A small image classifier, trained from scratch.
Training: 33200 steps, batches of 512, held-out accuracy 100%.
Data: 147500 training examples, 115.2 epochs.
Rows from block 7, named by matrix and row number. Rows with one number belong to one channel. Each number is 500 + 25 x the weight over its row's rms, rounded and kept within 0 to 999. All counts start at 0. Numbers have three digits each. After the name is the row's rms in percent of the matrix's.
# convs0: first 3x3 conv (model.blocks.7.convs.0.weight, 240x240x3x3, standardized in use), inputs 12-23, a 3x3 kernel for each
# convs1: second 3x3 conv (model.blocks.7.convs.1.weight, 240x240x3x3, standardized in use, transposed), outputs 12-23, a 3x3 kernel for each
convs0.50 096:488481507482488516496501518528527518525530521505513515499509507503516500500507479429458517430461515446484516468473516466473512472490512485508552489513547493523549484488512475492547481490537491487511493489514487487507509492484498485475513499482474488484466489490477495496481486552480483550482493536499496518464466509456467502
convs1.50 092:518542537514539533524548534498492496477472485474470480475491529469477516467477512485476475510496493521505500471478483472482488486494503458469478459472486468484497426447471410432448448469484462478504453486517471504522500502498484480477497496497576539494579536486564521476517506507504493495486477477512527507493510486495510485
convs0.51 079:500487503488474489501488497496503507500505507499500501471473480469463469474462470463475479457474481444467475507499503498499507499504507523507487523518506513511506515550581464461455474471440488483466494488465485485457509514549489490528502502537503498518484478500485484498496483472488477464488479464583556533599571557603574551
convs1.51 084:519519520496498495510508507517511513509501501504499498504498497500498503507513523489521532492531536496529533551547539551548539550543538560564550562568554557563553479522518477529525475504506476475478480473474491481480496492489486470461514511504460471481467478486477480487452472483457483494460484494528488459536487461542501482
convs0.52 129:486481484503495495511500502508509507514516517510514518511498500516501506513500507538524519539526526538529532521512499528518512525520518512508510516512518520521526486461465490460458524501494509500490507498494513508504418435433426450447425452452506502504512507508518512510516513502521523510516520510442456479444451482452456486
convs1.52 135:454461466457464471459464471480483487483485489494490491511498474523509482530519496518518519518521522524524527507502496512511507518522520516509504527519515532526523525550552564575550497499499509518519512522525516526528419429432422430428429433427517525520513518513499506502497510528488496514487492506506500507492484491480472478
convs0.53 123:486485475488492486484488485536520510531514505524510504477490483482497497485492500501499497509503497511505504508505511514507505505500495498493492502494488496488485482483488500496493513514512500492478505494480499490479437431425421414410433423425513517522510513517519521519514512508519515507510506502494480485496478491492476496
convs1.53 137:517516512521523516519518513501496496495491490495491492505506507509513516507513519522512503523520515516519516500507503502508508495504504525529525531539537523531531486488499500504511512511503497507512495509516491504517511530536521544553518538543505503492509508499492494492501496487504497486505498488510480464499465446507480457
convs0.54 077:516504505525517512531521517493520517488539542489533535491499510502503507489492491514526538522508512520512535483490496487481473493489496478487504486476479501498504504461417521486457530498488529524532537529544525527558451454451444445444470462451504487468515505490514507498509513530514501503508501518456484523422461508419458489
convs1.54 076:526513487519504484506499483507486490497480491489469477453463486465467482471477489482465459499474466516481470477473485479477486488489495460470489467475492478481492413467493410441445492514476489509527477509530465508528437509531400461493410462479618541465602516451564487445568562538570562540555547530461527573443508548459514542
convs0.55 062:559552553554544543544537531511498479516508495508502497478499506485502504485497496484501504490504506499506501488506511501513512497510503514521518513519520513519517413474497416479481440490482491514521501523532496510511475493550471489545489501549524531529532538535517525520463474483462475485468479477513530517534555535538551536
convs1.55 055:460471475463469473486482476483486484486481484486487478525538544524538548511528542482472451497488459495497476502498484511505490510507494517516503512513500505509502438420377431436411438458458483494493474487489489497498554552523567559524576574541442490528444492530434481515468475487457460474444442453565542510562538509565548533
convs0.56 135:439451464434444448453459462493489492493487493501495494511512495494503488500511506492500492492499488485490484504508513494495496504495495492496492490494490489488490540525511497490477491486481521514508512504496525511506529525525518513517518512518493499506488493501488492499513520523509510514516510511494493497498493494506503506
convs1.56 131:491498497494501502492499499495495494498495494496492490484481489485483494477476487510518522516525533508519527509512512509512513505507508489490492489491494486487491498491470514510491525538549482484493483487493479481487482491490489497493488497493486494497492500502503509507485476468488477467494483472531497457521490452526498455
convs0.57 051:527514527525512533523522531478471472478480481486484491475480492480488495477483490496513502506520510498512486511518524515525523515522513517513498513521508506515505487544562482517491498523483507511502529523513521522503498505542485497538494505539520516524513504511506501498474485485476487480468479471572549511603575539593567538
convs1.57 049:502501502493485486500497490491488485490488484496489490509508512503507518497505519494520506508530520501525519522519513522523520521523515537536519535533514525524508426450438439465461449478486478474473476466466490481477504509529518519532532535537407415427417425433414418425477489484476491485466478473556533511554529507558542534
convs0.58 127:481495510470486504467480500452477500451480498469490501510499505517504509515503512488486478504496483506494482485484480484487485487484482494481467504491477508493475521545549491498472494504480488485472480474470490475473603620615594604600571591584496513520492510518494512523482482478490488485496490487541518501555530505561534500
convs1.58 129:521522524508506506507508510532535534526528529528531528493475488496477492506488503481489486477487487462471473506504490505506491492492479490491486488490487482485486549526514548524514508518517526519496533512488531501479546521536544511527565535549429465480433468479433462472459462474477476483490485488557537532556538533569551541
convs0.59 070:535528529534536539536544543512518506527542535514530525470479499467482500461472489503507510501500500513515512490491492492494493500503500500507509495497498505514510497457455494455461559512505525522532531534542527531538445463465444464463460476478501475456489465450486463449492492491489485481488488486481483488495491490519501491
convs1.59 062:511486484507495501522514517502501504500494497496484495476485495477490503477491509473476485491496496522511505485480492484479488492487493478480487478479483482480479404469496416486511467525530470508531445501530436491524403453496387427474417449478546500480538489477527482471558565546551563550530541534511544563489519536496525541
convs0.60 094:522512508527516507515510503483478457481476459483483472504507517491492504489485489509512498510519505515517495502504510503508519518514513506503496511513509520513501450478456543603574558622597491494507495500509505502501482483491498494494506505504497499488509512501508508501502498500501500504500496499507518520512534536503533534
convs1.60 095:491496492495503505486502506485479481476467470472467473522517505517511498514511499492487484510506489496496481510509502513512507501500497511501491510502494495491487436387414441386401504469464474469469477476483484488494493494498532530520540532519460478489455476486470488493474476475467468466467467464502475480505486487511506512
convs0.61 069:499502501509512510509505501500498479509508495505502490468481456478485453480483457482479473484489483484488476497491484494494488499501491493494489502502494498503492584548513593577555563545526520498489515497493514501501524524515542539522537532514496494485490485475494489473479472475484480481484485485542554544550567552543570551
convs1.61 059:538516500532513498527516507499475471497478478496481485460505541456498529457489512476496464491507489495495479489501517487505520488499509520524526522525527516515515420500528461495494560574519469484509460485513451480506463549584426503552422481513582458392591465401573479423550529485553528483528505467490518537476512535496534551
convs0.62 093:523504495518497494501485485485483483483479482480478482507502500506499492498485479483474468474477468458463458517518523501508517501510518509471456501481475490475474603604588572549497546538488488513515478506511490511511498494500492489493486483484502501511492491500488490495486474460475467450477472466564532514571541523583543527
convs1.62 098:514513511510510507507505506501503506504505503503503501500497492501497496506503503509528536494525545491523541551544544553541540551537536548543537543540536536533528494494443524519461504517492486460459493463459501474470476472458486478455484471443506514503513518506522526513490504503504518515513526523507475461508477468518489484